{"encoder_inner_norm": false, "encoder_drop_path": 0.15, "decoder_parallel_block": true, "adamw_lr_other_params": 0.0025, "lr_schedule": "linear"}
Rows from block 2 of the image encoder of a small image captioner, named by matrix and row number. Rows with one number belong to one neuron. Each number is 500 + 25 x the weight over its row's rms, rounded and kept within 0 to 999. All counts start at 0. Numbers have three digits each.
After each neuron's rows are labels from the 100 images, of 14976, where the neuron reaches its highest value: "strongest on" is what is common among them. Only what is clearly more common there than usual is listed. The data: flat shapes of many kinds, plain or patterned, on busy backdrops. In brackets: how many of the 100, against the usual share in percent.
# fc1: MLP up (encoder.blocks.2.mlp.fc1.weight, 640x160), inputs 80-159
# fc2: MLP down (encoder.blocks.2.mlp.fc2.weight, 160x640, transposed), outputs 80-159

fc1.574:477495510505505464511545451480492481493479542516451535477490509450519517495508519481498549473518494501500467510508524524506505526530480506517491480526488506522453470532479515517497504484471471496477486474536456521488497468524476486491465494
fc2.574:525491516446508512501470519479495496534474549485448475521535517507507453489454473533463511474498529520528535503542458540532483513484520456476514528476478486492520501484500491501563561469497485494501516522493503473527539498485532498496512495
strongest on: gear (43 vs 14)

fc1.447:493485496468495505502497528517488511500515477509461513487501495529473537490508521521515488527479507508536491509474463523521478493516513536460498488495478457438485450554513468461500472487478513511525523516515475564483472494490524458533481552
fc2.447:518487481522508488496493522494499522494496505519558528523518522470523458518531478474529504451504493513482464499504506501545552485537540475436499530493497500514519476478466459510519509550523513498458493497479517522489511485499501521475459498
strongest on: teal shape (51 vs 22.4); gear (33 vs 14)

fc1.549:501509494482496492495553459499495503501480499496473490489481509488514545553508501525507534505467496507466509521488514445488497489500513470544546475548487457516547468463477508500497512471445503490512522520496519512481483505457493538503480508
fc2.549:495524489482483502494481502462484508467523507522525485504509515542530477528490505482514511468480471509513465477580487542526482500478522495510492498479539490478491515534496480499493484496460472489508447499502549513552533510519486451482495521
strongest on: gear (39 vs 14)

fc1.259:465515489487505512480485479511484472498489488529515475534502522494496487547511509525524494541506472539486486501484520472504531493485490445511477545529507491480529513490483479513513481478490473508481476482482509504520509489495497501502544432
fc2.259:525543502481530479465524488454506456491513490448517517531473492473541502506512505525526497464480519536496530478543489506534505487517462502504518510472477498538480503523470505499538501492474481556519541504512507513538480511443495532493483535
strongest on: blue shape (55 vs 22.4)

fc1.504:469531493494487522481455482513513499509528495518452534480497530495508472482496516514481536497553531512519471454504540512465538498508520489495511468518524475485497465480492461483524486534515460489575498527530568484465481499527499516527469526
fc2.504:504536475506503484523509501473490518463454523493521443485507506468502548461492455494548438493483525541508503507525502515549463546491478501515500499508521468526501525562481553508497508493479475490476507492471485540509461484495503496529489531
strongest on: red shape (50 vs 21.7); teal shape (45 vs 22.4)

fc1.323:482508479543541495502475509509498534450506513481462470535488481489529509484512533529522505462468534491465500515504507491513501504543498523482450521463516544514488518468538504438489491481495521544469518469470549531497516507498498476541481482
fc2.323:517460530509465537524515482502429478506461484475510536477484525516520498514519545489514533556491470499453488523498505526517475538499530476498534474509509473495525474488515480523496490535465483523502506507471471468475498457498506504484512456
strongest on: its colour: teal (25 vs 8.2)

fc1.241:476493506470502500500454488449516532502515544488522534509475506492519530474496518512497501499510499537510501522496520495481491506515473490513506516497476493485513506522496530541504472474473473507483513433501500482537512503538496497499476511
fc2.241:503553528501478497495476491528510472512453513511480457481531519501508432460480491508485504503482549466523525515509479532509482477483511466494518519469467500536529499495496482511462537450482482538459459513512532536475529493488479523486483550
strongest on: white shape (59 vs 21.6)

fc1.337:477501498495500474491473529511504512496449462500496459517515474512533423441508517497510473509482531512496535510533483502476487483500515454474523528528539538475492503527544510510485530443505445507496523497495526442489503504518501524492522526
fc2.337:489504491485528528502502473495572463519424565490516531485487514488523521537485522505495520459533488482522499475460521487515542495489487515510464491463443489508486463461483522489473537498494520483512459495484505511534559536499497498512498486
strongest on: flower (31 vs 13.5)

fc1.352:507512510568484484513513519485452525501526475498526494522539508526474517485524536506482517483561523500502481486479503486523505531483511506514445497503497520505519503479473482497495510528461466500479499513544525446517493484552539480536484492
fc2.352:534480511515498465488480495545504490492478473513488516529483519472492501523453504517522498481448545486498527518533502537540501482528537474464509464529486552473492498471506549490460502508532488458516491484514505505453540533490488496454515506
strongest on: yellow shape (67 vs 22.4); orange shape (45 vs 22.3); its colour: yellow (30 vs 8.7)

fc1.559:495484513489480500480489539497486448492557467501499480538530503520473467538543517521479484482480539505501498514520538464512499500469539463484519486486519482469504490488483505514518453465493471505508453451487509492502487490514476450509460522
fc2.559:522480510490536461443538503452487479509486495437485517500461516461508502527507458539537536474489513501509486491521485516535477507508472507509488497489526487503505490489489513457501522471472461511533522516527492491507475561447481524529475529
strongest on: teal shape (90 vs 22.4); count: five (44 vs 18.1)

fc1.491:540466479476476504519502500507532520504522503547513516512517490448523515496491536502502499461508492512514524503522498519522465465487541478505492532498512492472505451484534511472493488491506546510502495516474467478488443492518471509517472516
fc2.491:494523494504508495480446497511476551524460501509498508475514502482470462506465492484492489508562548525430480483517469504508511496532471496502494518522516471506484516507524501493552491541532450467535506532506514514513545483489515523494518483
strongest on: flower (34 vs 13.5)

fc1.489:514481483470523469487450494516532500493475494492500528514476536525479487532490525464502454498492527487558566484525510436509524485541465480540562489460479498488526503486473507469508515463504494503475475445484497537490482471468458511475479500
fc2.489:504565497472483504506526495480476451483539473509501500474529439514468502496517484544498547550504473451446464506528503529440491454496512509495476520502494506556504526497539485514542511477480517491494491545437519432487487505497521450532488487
strongest on: teal shape (54 vs 22.4); ring (33 vs 14.1); its colour: teal (33 vs 8.2)

fc1.413:527512518550527490484501463474506481514486527500500523538521520523490518502512503508503516534483534513467474496522494491488477541505534465555565491519458515524477493489496509519523502520459499513485473449530498496494479516488473509517507464
fc2.413:487461484453519526527475496482474505505553444471507435500478492469502493463503489514475506504489464539506473470505499562491462470541490537473475482488491549503496465535469495490507541526483522510449500518518494469507528482523489506506492515
strongest on: yellow shape (53 vs 22.4); ring (32 vs 14.1)

fc1.141:537507465519540492503481476503489482506519540476473496488495525527534512513496468472507494506532488456529519508497513539464462548478548511488480471523524493475529470491533493487521521508481507550516515525478511470521472487474501465492538479
fc2.141:496505497502541515495465535485484515505509469475525539483536495509473451492512529539491485514495511491524504516500470464533538496575474481511479509440496467511507515522455507490502478471510507472492450479479518501503477490476514511492515530
strongest on: gear (62 vs 14); blue shape (52 vs 22.4); largest shape: gear (35 vs 6); its colour: blue (29 vs 8.6)

fc1.43:516443487543512517549502471523526539520501484482473477472546483512502520454464512535497479481547485494504481499509486494494509492551534460525511530483539499513541497490511512509544531518475476531492531512499533495507476493457490507522515520
fc2.43:510519508488518503486472481517503502511475509470451517498507512481481451506505503493474483491489494474560485461519512493502514439509483527503498488515493502533535499508516445500493484487507522470475449496515491489509491496520532524495502454
strongest on: its colour: purple (25 vs 8.5)

fc1.433:490475518486493480489501519489493540499495540471529501507498494486454508487517475498502522491509479546483503484473523499462509506552491464487474568485524537458482508507430471518474534521503547511517497517476506452482512497507499466515494509
fc2.433:490537471495486481507462480506496415508542490510486540471499483503544476512519554502471487537462512484534538532504539485494478503442496493515519470475489502495532523511527500484506478503512481479484438505522467500549463512512511488491476469
strongest on: blue shape (98 vs 22.4); its colour: blue (51 vs 8.6)

fc1.601:482508491487465503494528455496516471501480484544458511506474505508495493530474521493477480501499525514521482530476452464498512501428507476547488496492521472490552475456489459513491500479483465541485488484455473533545523453480492521486484496
fc2.601:488554485510476472464480513485490466470532493531498470492488530481501469490508529545512555492513494502445490485529512493535473467493474471519464504484444532489478521488532492529519478464484494548507486474511507472502459492497502547534545546
strongest on: teal shape (54 vs 22.4); blue shape (50 vs 22.4)

fc1.268:495512495540496459536500458487488487521512539498532530531513543435520498495514476506492494479493461482476469499477532510489511527467505494500523475532514500520487476498495480509494503499469513500531494436508509488486505493527475538463494490
fc2.268:494525540490514510492489528493541496509444539502470484505499515527516499518490528496505503467539505527559525491472506484502514469493495463495507505479464532484482477493507527484489503476517482481489511528493525481496541507532516487518506495
strongest on: gear (35 vs 14)

fc1.385:491503465501495469514455486499456513500461462486509519501503471504513489456537473485505492519487528531492540489516494506460476499507498478452508518493543483461497523529524460494477500482501485535505531531525472478522508528500540485486498507
fc2.385:514543496488526494513518487488481490506497569496513500447520584546524505525469527544504461461480457489522447505498523483502477463469519537507500452475533481525517525463508503493488493498464490533482523478498496529472474505506497493517471532
strongest on: gear (59 vs 14); red shape (53 vs 21.7); count: five (38 vs 18.1); largest shape: gear (33 vs 6)

fc1.638:486516544521449500503506508489444522473518537485493502486516506497473453505493531561489495487521462534490508496486506479482479530505489506527475512520487500469495495519535516522506506522548460501520488515504547485479437458478522476519476480
fc2.638:525488455480518472440504493516521492482476467465508501543523515510509527480495514541573444530493482487492528511465521535472488511485499518474459527481516506486478503477507492516488456476484496479475524483519510506528490536490503526502503511
strongest on: blue shape (55 vs 22.4); its colour: blue (30 vs 8.6)

fc1.478:494510498502518489493528472538487531487467524492466520484449496523516466481492543533509538505477534513483479503517509480535542524484486522533458531443464507514492486463512472463524518474503539516472487479496484474494476493491522470536481520
fc2.478:544537507501483543469470530496489491489486479483496497509498517503512486544469523546523503540518495482499496546541487483450493499474502518460493515493498524480471547487452488511471465490537489512472491458576495488479534497489476519505512433
strongest on: teal shape (53 vs 22.4); blue shape (51 vs 22.4); its colour: blue (26 vs 8.6); its colour: teal (25 vs 8.2)

fc1.340:516524496512523491497515480468497519478498486470500500498511472539480500432482475538455537486517458514447465494495532505505504527485509439518539455475561450468491509498498477525522438515513455523477536496478555503521484519499529479531488511
fc2.340:494483537470479507514487453556468490518505537504479506478512496500487451505520476504472500489507480479526524456494487510500531495508530490486529530491477510513531482493499544489492552503460528453519460541515460481529512492530539467494519464
strongest on: ring (36 vs 14.1)

fc1.26:456476500458502553492481495481496513493513436458459500462495508512498527501515491492543530514519518523504568499513504488481503452471534494484493481536488506512519489526488469468475482508500508524507551513491530486512496466446450497509469519
fc2.26:503513466508477572490504517499513480506463547523526525559532512469506473459507477541469480496530504507503513488484495512519465512506567535460500438505517510505509456517521507471512486482512521477530495510529528465508530479525517489514516467
strongest on: flower (35 vs 13.5); frame (32 vs 13.8)

fc1.572:504472522525501502457507497518500497432470514511498509461474519487482512444550497503552474489532514501497496467510505525528479520514469532530510464509464439502490493493525502513482496498507537509492503523475546472478522482509466467534485522
fc2.572:474510503492476544486508485536476478497545529530492500489513543527491516524464478485520510487464537504469458517504467464543482509502527488526529453466508477509537510529481515494485498484472500575482523487467466512529439514471483489470489509
strongest on: gear (44 vs 14)

fc1.637:510449507506523527491473517501449509508438481524504489561520458524541484480520471488465477454519519493484486501479475516504497529496517452479477519470542518505479500514543489503496494493485446519512536474495540504461529498529512497479469492
fc2.637:480518473497504481470500458510500510484505500443479473490485535515523495559490499504534509510504455545498491496514465504494502471515467509493549457484498477510499518493519469525475493526492586516491518529480504516485453514475486480502504491
strongest on: yellow shape (63 vs 22.4); orange shape (47 vs 22.3); star (34 vs 13.8); flower (31 vs 13.5)

fc1.277:495478482512528443539510455503498509484492493529511498549464463471514442499495523480490512520461516484493477489511491476440483564468485506489518502483518523536492542491511510446520492489504494527529461463484472471509504451524503454518517453
fc2.277:501504485470490515517443480512465507508508516466492496535523515465513490536491495567521533479512529490491504538532484476495467507489505561459520471527490495465474518514511481492515480519514494501505483501506503502505533514451495544471445457
strongest on: teal shape (51 vs 22.4); its colour: teal (26 vs 8.2)

fc1.210:454475531500474501497519506499486501485525525509497484544496469496492494510512544497484505500494473491473478516481455516499485504480491523498482505493479479459483522544551536546462523422514514488492501520510527530499511486494512496478491513
fc2.210:520477515491511531512487499514506517452471511509493478536478469496485511476542513507518490523487513532459561529518494412527494534471485497515489494434509470495473507485494483538534498511505502507493514522520479512496437544476479478517540517
strongest on: white shape (47 vs 21.6)

fc1.115:504424482542526474433483508518545509543470510471469473504512452468532490477518490504476501471527494511499511504521485491528509466489596471463427479444522513502471492507513511499519462499489496490502517480529506464488510487541481501464488488
fc2.115:477511546477498436532522442532463492432522502472486480473487493521458517517538527500507439521489431481510467465514501502526471491543470507491528458516508494503480509527496493502495488515506487514490461485528459540485509490508504486545494500
strongest on: gear (50 vs 14); largest shape: gear (32 vs 6)

fc1.391:460478524497473496540479509470540513487483473534532509486502483511473530482517533492523524516513512472495506498525490481493526507519495493520497508522487474463497544495509484451517522524490559502539479498526474532497427545504482495509495485
fc2.391:486506531498538485481507477506510531542456453534523476491525489468483463481493520500508499490482508525527473482517502512537487545462492468483494500494517501478471477464524483512499477531487470473499496514453488504493570487549485525473493536
strongest on: flower (50 vs 13.5)

fc1.231:470485476535474429545487507505514517493508545552518500511489511483477477489462519532495545518486496447500508463531465515493462506478511521479531552481471471521509517533487504512474519517488466518533512513487495508453456497475479503418507472
fc2.231:488477453465499504514479491515515537485510494510473538512468459484503534516517473503489467494517525493496453503506534517477475507520542536487515484537489495442515495483539470465501486529503512519520507540481516499510520457500489518501434504
strongest on: ring (35 vs 14.1)

fc1.611:491504488546524498475476487446475547454524491503533499503471487487449463503509476507487496458516472491474484473532465486498508536554473498469486506532524526520442495488493505541482527458484504518517509535462507480483490494493509484519484489
fc2.611:531527487484459476505466500502512441513557472552495534512475485484509474539518538524522485522472508504517475508525502497527474487462489487522517462512503478499519536519489500475511458487529507490493456490509480513535463462499468469499515486
strongest on: yellow shape (58 vs 22.4); gear (37 vs 14); its colour: yellow (28 vs 8.7)